Weights of a small class-conditioned image diffusion model: width 320, adamw at rate 0.0015.
Rows from block 3 of a small class-conditioned image diffusion model, named by matrix and row number. Rows with one number belong to one neuron. Each number is 500 + 50 x the weight over its row's rms, rounded and kept within 0 to 999. All counts start at 0. Numbers have three digits each.
After each neuron's rows are labels from the 100 images, of 14976 (inputs lightly noised), where the neuron reaches its largest size: "top examples" is what is common among them. Only what is clearly more common there than usual is listed. The data: patchworks of several textures. In brackets: how many of the 100.
# gate: MLP gate (model.blocks.3.mlp.gate.weight, 848x320), inputs 160-319
# fc1: MLP up (model.blocks.3.mlp.fc1.weight, 848x320), inputs 160-319
# fc2: MLP down (model.blocks.3.mlp.fc2.weight, 320x848, transposed), outputs 160-319

gate.226:548473470455467523526514554492394479494522517568608461524478534549470544468464560459561542472590493525541448488481366515435539517520515542477563558465607445447520550557501523422457430471441421506410617459513534598487474459499511573477521507467497520517528422458497474591534479590615427455498508479474439403576521545489484441470466511531487452414544540549664494447513530466495492555520566426488505387489589520494480419484488536480517531454473487509544399371500530560532431472523537
fc1.226:440497497545508451531550511540479542447468583550562489446567551470527548529466507442542461527495534576550586537507457501488484459575501424468519495516548581437413498501440631470423570473464530444447530447575502477508457489538415541513490472533552500591578566410510544474453490617494518371459574473440588469600386531429522436478476610552587489500577445523516500528519468523487503431474595408535463432458475570397494458422485533494524557376470509504577508459508505558553550514548516
fc2.226:567503485457438514423469492448486553434447459429473435511453386522461380547609428499575578429506518562464465499505496530474430490488517560451564502509510493531564486485423462535583474527530478490586471541558481464456553491503504490570555502573502385410525513500493411557490442453487509591447457518509435539372541554518483579534480468475497500471482497525531509465435533494568422600399376576417460498508475509600473514574472483504509429533480423457531502447542446466448536530444447
top examples: yellow (89); dotted (37)

gate.317:550487532529457478476572624530554492547540522491480492379422421548522501530520543489516566475497443585478468488539546388452508573439479552568407449503513517576451509532513452492525543519489438523450471499404429476567566507445497520575503514484528516355501431449494512524489568531556490455466567468400586475449496439482498450587479521537459609492399487587542493559593485491496464563593508437458594501391473495480533501515570520502504528522506569520440491526481453512523459507495521
fc1.317:491442520459440486490474492459495499534477502500518559496510517576520522488487585582439540515532474457475418454557542470527503486518489559476507530500566498394509512474524487544495570530509438537521492577587662519475408419587533424450529463519426532509563536533523470529581479537506594485613448476486497558524488504479470564373433428446554482510415644525492509403395436405471586505472551498521466619459549590502545490563493535455493477373531583499501500530552389511514480545524529
fc2.317:452460491540493528411487517475588503517469437528470521504527476575507535486513557578557566525583484502481472565503523461485542441516541572512447502468581567418397516454470500474412588569593457523503413552558599509476482406527533553551565456519479614609500470557491436482547541517488514527607447497549482607483584460521468564442536453483551475476405564465569451444401508432505553534473536471538464574466479535581502542514553498457458460434487564469452477560545508575443465538535458
top examples: crosshatched (39)

gate.453:460498497553476451499498505540545546642480486534451544446400437506550522462493542560518522591499485528495511436482512366487528504536439522535471493551510580523486490530477483549447533480574541514459493494533561417521492567468502439600467441488511454453473523482493451607519533481459499479524505500464542429484508591515459486574528434488444568438534545633551462461593503501417516595547500469481552517442448491481427530540497522524477547459533453544450578540530494466515447489510459
fc1.453:439532518524469472512487498477558560447495411521433488538412519545509502427420435581538498579454465487446556573443530555462434486581538619367567504559484469541481512553544440511469553497423469524536583356547518570446554544484460489520472520563437454461503508434523496580393431570512521589428511511454514479499523490540468458613505547515526409433581528567456545505408569541535477541457510456429557528553505419467434469491517568490447455504465468477593501566613557570505482449483451
fc2.453:515499560518466414498520556524520627511477519523443485543493466532530533519549531549416513522540433412528502490490477578433413520520501628511553563480452457457498507462570494497437474545449524589576666374516532591586504512479470456444472517525491455454449406482532573566437450596498469557535453484459505382475448519453499487549415486543494530549585462595440541537517514498507500535486485521562491520465497436391547517433516597554516422441453485533523467520567531576550437465533506
top examples: crosshatched (52)

gate.609:489446548522526483522456548514431553556464457465470497592480506485464523511604485487496454441491496558466448503533669482498521585562470556445518583498490465502508540509522469490509540505461559545463467583462480478531541530513454523486437534459441489475566479565516627537524499540468433492466512516549478536463503510502498574493533441504510484487450509404402522447518562512453540465529429406518465443521507566415493514447438450533523491589491508473559414550499482512551524476531506
fc1.609:528581481630577543513502506429585489466486489465529568490494525415482516423538533514479530539557536540510486462602513552484540527504461389560546589534536496465452566568478561549434523399494417463537543510488537631445428431401484603547391561522526540458556478548509511470530485444524524500533515482549449500584491500440544549446427479454513405525526459515365626496410507497452541503523585555522505519511521620512542465536543518430487476533510491511483504587461434555482531497457532
fc2.609:465429454420366484470551477568516495564441506518449390569511508536458501513390484489524557486475477485575547528504529454523490478522487493394563512497532508518524447506497427489521496561545534433451559487450481448585469493436527456507603484445449427552552549515453504591431484498475600485567476580481483549562497425507502394645456446514459476453436487470525497486588474467501488490499517403451542447514506479505475516522490505531543518591526561517572527457512582538502512428547451
top examples: cloudy (31)

gate.489:455513556437391567460553468561524459479400528422384438560514470576519468496533563491450540501573455414529488528458479561469497527566499494564569514553577564508507481430533563543413616531462497549449580469507538531508584626566492477527524543526524547474523385535528490499452530596398539560579586566495456618456429358504494469505418554459501508472513464337472518491518525589573528433498513523564561473525451518492423493394539517457534493482518598508468514574563504536557477492479519
fc1.489:411392500474468561497534554635580528476425512556477529503464504537426489557579558493477453485483545552577557556439549535484446527555564537540433454410502492451544508455564488520417468538586578530502450524441478485571580461597449414551543476564595447580510441551557491458527496498507491503542516569526537556552511511496451530468404449387505474475513502501440411515532530479497486487561478435518553425478475488544475534493579554485565513526439481545488495549551551440467440507448530
fc2.489:558474469521555552550532504529482469525575533544480511478474466452464511591526533515471508514504555505398479389541502431476532579452493470510549433489593504376489408510468497435488515416473468546480553521458393503459494525526554528484398490498527561510541587534526460499473523511609509458549435471508564488462487487387565563478425426507468533563447513453476488523572444546407566502569360464481571460496556471529476502453444518490505441474369491567481473475475541479479449419542617
top examples: cloudy (46); plaid (42)

gate.700:565537476585416500577500488416437546486542564427486523526485507501487496432469536471474473470460518473615542453492520587533572528500465507535555460318432526476556497554484536468534449424565463464462553485499542527451465467450545505447470593562467453589563471503481640518508532558430522532465501480528509556405473428470417472482469398501373528561541483453488541558474476517516546522499452535404608549601502501455472430506472436504542493509461501515460502561502451474534542475513498
fc1.700:499488466481434499624465539479403517472523569431519506474552538528488533423510533529506527502483479488604512511436536608501608469505550521459535494342457491466544488504555600524458454473482508476468491508542535512545449535505543501394486517531487519591517462541473648478526500603426489560457506534552482519442496478427498445443497369491441469493505480445515512497452495522534456505482436481474591516576540618493461489503462400616546509506480470544519463492499448481507522450509473
fc2.700:519505532500498543494500479477486468519530458474489520522490472490457474518503500537461506508552474512445493484506503479505466478475522479488465467724457520531486500510467494557493526514472527486507518469509473483509486488482569516495507515481502526522502539488560385524503527493479515488502522515491520524481543547480528456479453497514496524491563454511464468487480489498521499493502482577528474506465517524455436529480489515455497485511499501499492495461532481481446466533502475
top examples: cloudy (47); mosaic (32)

gate.568:445545611447481443514550538521510465474433574427477433474449434470517467490449598503515493497572480667508468431505443484435532611532493527476607503524476545502492468570365468483507519496447455487503498478502591531549546414500407524500563410520439440490563517459491448481468498526511570378504579561432525527478526545512417423537540510496475463452539491541535517522439517503481476585437523533439521548573559470564562493499543514576556510436497423475509544544456435504514440472543651
fc1.568:469453378500457536521487493529459550551483436602533627467451491469500588498550487530504468437584503483559539509470471549550432460520490493485403458490389570485473627491562514480525540478550498519459467467518491419560470483524481487475486494546536425582575593528423441564441509477493519441495537423492428478465523564502498473446474464419477519514656465532494470484564528488463500444455494586456547617516403500443480435476501524521450529443527462492554492412509524496528528422510411
fc2.568:520557451451520475567581487459494513362454443490429519548431438506574447509530417512613525520516546626513546489505493582443484527410533522428537461519426487496550492515471501523497536418538463420475516481533446513535538434596458450457494442555477436466551474454480476541503446457502526464410488445551504522523575526508455502457468584372449414494466529548498486433578512439477488602502483579452483461539458493711473496563478587498530385509462340466559516508467522402594471534483631
top examples: crosshatched (29); honeycomb (27)

gate.234:502444480549472474461538492491508523444432514524538438468521526558500588479531532504496422539433543444597499565475487506490501510513500515539515507297460532464403502493510546330414499471513489486556497542501571477443550492487581493477506512540528454524475538540445615482452518551516527493488518484492497491456489513469546537520545506438495429462477523498547529509485506465518491517469511490484592529553516431454482539601535523554480575486389489552478478538491499505431535486518500
fc1.234:508536387510482402464458529557489473526464430524425477499483490470509477475539442520506447559523496485469402605517610475514443505463502560488545498514549514475473495498426475443532518519487511395548528456499462519489508528500550509524484532518441442519495469428515497494454572487477467538454457517485478522558470506507498527515491470481547472480612557510500507578510500508501493516453502507509680548545464530547501484444441519445430475453426495501509462565479527348557515475492611
fc2.234:512491484515505452527521554488495472558488537470460504503521462450543429358476502477498478499499534481458498554476408515573526498489528534495480491475441515469499458502505468470610523487469477553499508411465529506510524559534474520470550576493470518512466496466413479555447492508476516524432453455493609543452485481487525506453486511519462478512513511463558480516507508436473469487448579493510387499538593496524424514544483481468433540489463479526544473498537498477533485504513490
top examples: black (75); striped (27)

gate.618:616478565463480487585617589558502522558468587388480515486498498456453498460460418402533510613572482571417463469474477522500418501511518577485540500509463574456423520502365569406523403511581424504441583519441482440486533487523573430500456422450463526490461523409537460525490445571509590446493514507532491410557516458550482420546412541590467570430537469488579415479538535475505450553486495536361518500505495465490559444492500501501552521465471497593473503517462496498522477425551476
fc1.618:437451482533496484486527468571514511577482512499599495424555488520577441459477491511557463506448497516498618459512466433515463538485454455443479528466615445437490519483584534504491539440451500544507501495497613501503487493482440571556436516544522448507505496462452553513401592479552452418555478463477540544516426502442516465554420514475486507582611535447511503536425450503458475337547527487544495444526542568488460521437501508468465535493414514407547471482555457507486518606462496
fc2.618:585513477416538478595568519493438558502520539403405539514539483514543436539490386465628570637532528552478452400408425537464368467436447540477611487530458510525528494466396551418467428510544541483424560547466488451511562514538494419466500513445495422503449456444497492606446475526520584486427553427524522459482448451534495527494435548509454457473579442548518387485588547500543491527561477619366434465491509492607507380522461551480532531491510469536468490509507491483546502517553465
top examples: yellow (96); purple (75)

gate.259:455531543472457488503392534549499490523501486493558427463522523437490469448555523429506543513467494541535474556440542527480506500505573438510606539524439416515479491466526637526530494518453508536479543420558465481577505513480470576459536537538554500498526456477569562459471498594492525522575517498544524567481439490474540446447448529451470327495529460382573475445555450557592509425448528517603453457529478582571456496390482505493598469475564422481467445514417561517496563472458487
fc1.259:532449413492515518405569494488527461408475549575455541497496531570427481580455482535514461496496481438465501495536461481475473497541459569426385470508561557407472492494523452450446528499458499529530500602454503493464519501562444481576470434517518461458453532527424450522490452397571444487373426540522532389558525536464410575514550524508547612532479560602513488562464545434418502535501506429397493516497559462443612512575526501527469507531361577530448499514545475535533436498548496
fc2.259:525507496445535516523515502515527494443528508508542527484421526448486464461512500467538511520479517520473556527530471511489526506539475436545513512414543482522467531538438511448510492440472484435530531494507498538429500413497520541484568471493496465545525506474491470473504476505474499470514507516450503493546527484523522462485580526516493471417507509477488516524440546571542502447446564553443546524522559471556455496497569515474502468511527549468498484482522513511398499555493521
top examples: plaid (88); centre pattern: plaid (47)

gate.661:512459536527468603579486535549432428514474538537401521441528481533482497538471476534453569529487473502525576623410505488461484545483552494412427413453455466406518484369561599476507481570538581521527556472588464472597494578489515395534572376501581569474471450501508526426486516498442579534519487611488558540476532550412482482487366357410487431484473469461568452565596493574451489539476398492532465455505526597555458531416417451467493505532501480411503492526480494526483464409479453
fc1.661:546568566469472460464501426399452521543542391453553533606516463506544420470519497337471539498521528386521476454531498498473487546443480424511488564533473456484531489503398479502466535420473429427491562327425507538417450461519636467545543512499487482465528524503500477518526481519452488457462474542519448556425451471529493503556563565514478474468525424491496520536491480517594556520501541542472510503522500366530480541489459474472529458557410555378577459404541547518491566489557542
fc2.661:433454440501500537527471568546494478464440557532466422415510531512511508524525456601485459530489445498524518619422506577527473443519513565447458511473501511496534449492614561416574481564509527577492519637517524447630514558552382528490561491512480462470456435474467534480487505474502449566378533495549502480537454516493489521422509419441537520586461565403509495524567503438464415496466440440539401482493472650462557441474533468558440558512618436518437567530463530515521520497491420
top examples: plaid (36)

gate.653:565518548549521510512551495530417511474520370506477435512525491539443479427478640489581561445446475508472551541559462397524462510397416505540440450522469504398460471570449482558409528493585560544430474457480540480436522501573548498511482478472548547569528555531448440511564569552582420488508463508494517467516463484382480477588448547502470501468486529515610533432580530486518530518428470511508470491562600509545491411503570472493487516520448493475460596578487396435412535514479516
fc1.653:518485494499494475472528464460533426535501446400515494511433473552555509529629475429551513544517505419420471497494455394586476390457536501432509476448408475438524539482513606507540521564473540443530475532447443459488412527495476513528503448544526519452462474495489474533467425566497556469489558557445526522606482489527479474432526413521433601484518469495442532512525508496516516568468476506590596583482469486482465464498447549584385405403484438558593508520504442545473492449447516
fc2.653:461572512537578501549512511544479506410476541527538461443563475541484432411513642472510517436529402467541598522544456450527524482430463507567527486478448439496417540478444459459528543472512525514499500503443476445476524468571597550479521543478496501519498528524452486477582511535461393549544429472572427481500546534449497513577485571526458512497443572491580511505573507474523569531472473478499452476514632467474447516461524484546586475553495543428502562581451382440555470463664459
top examples: black (91); white (85)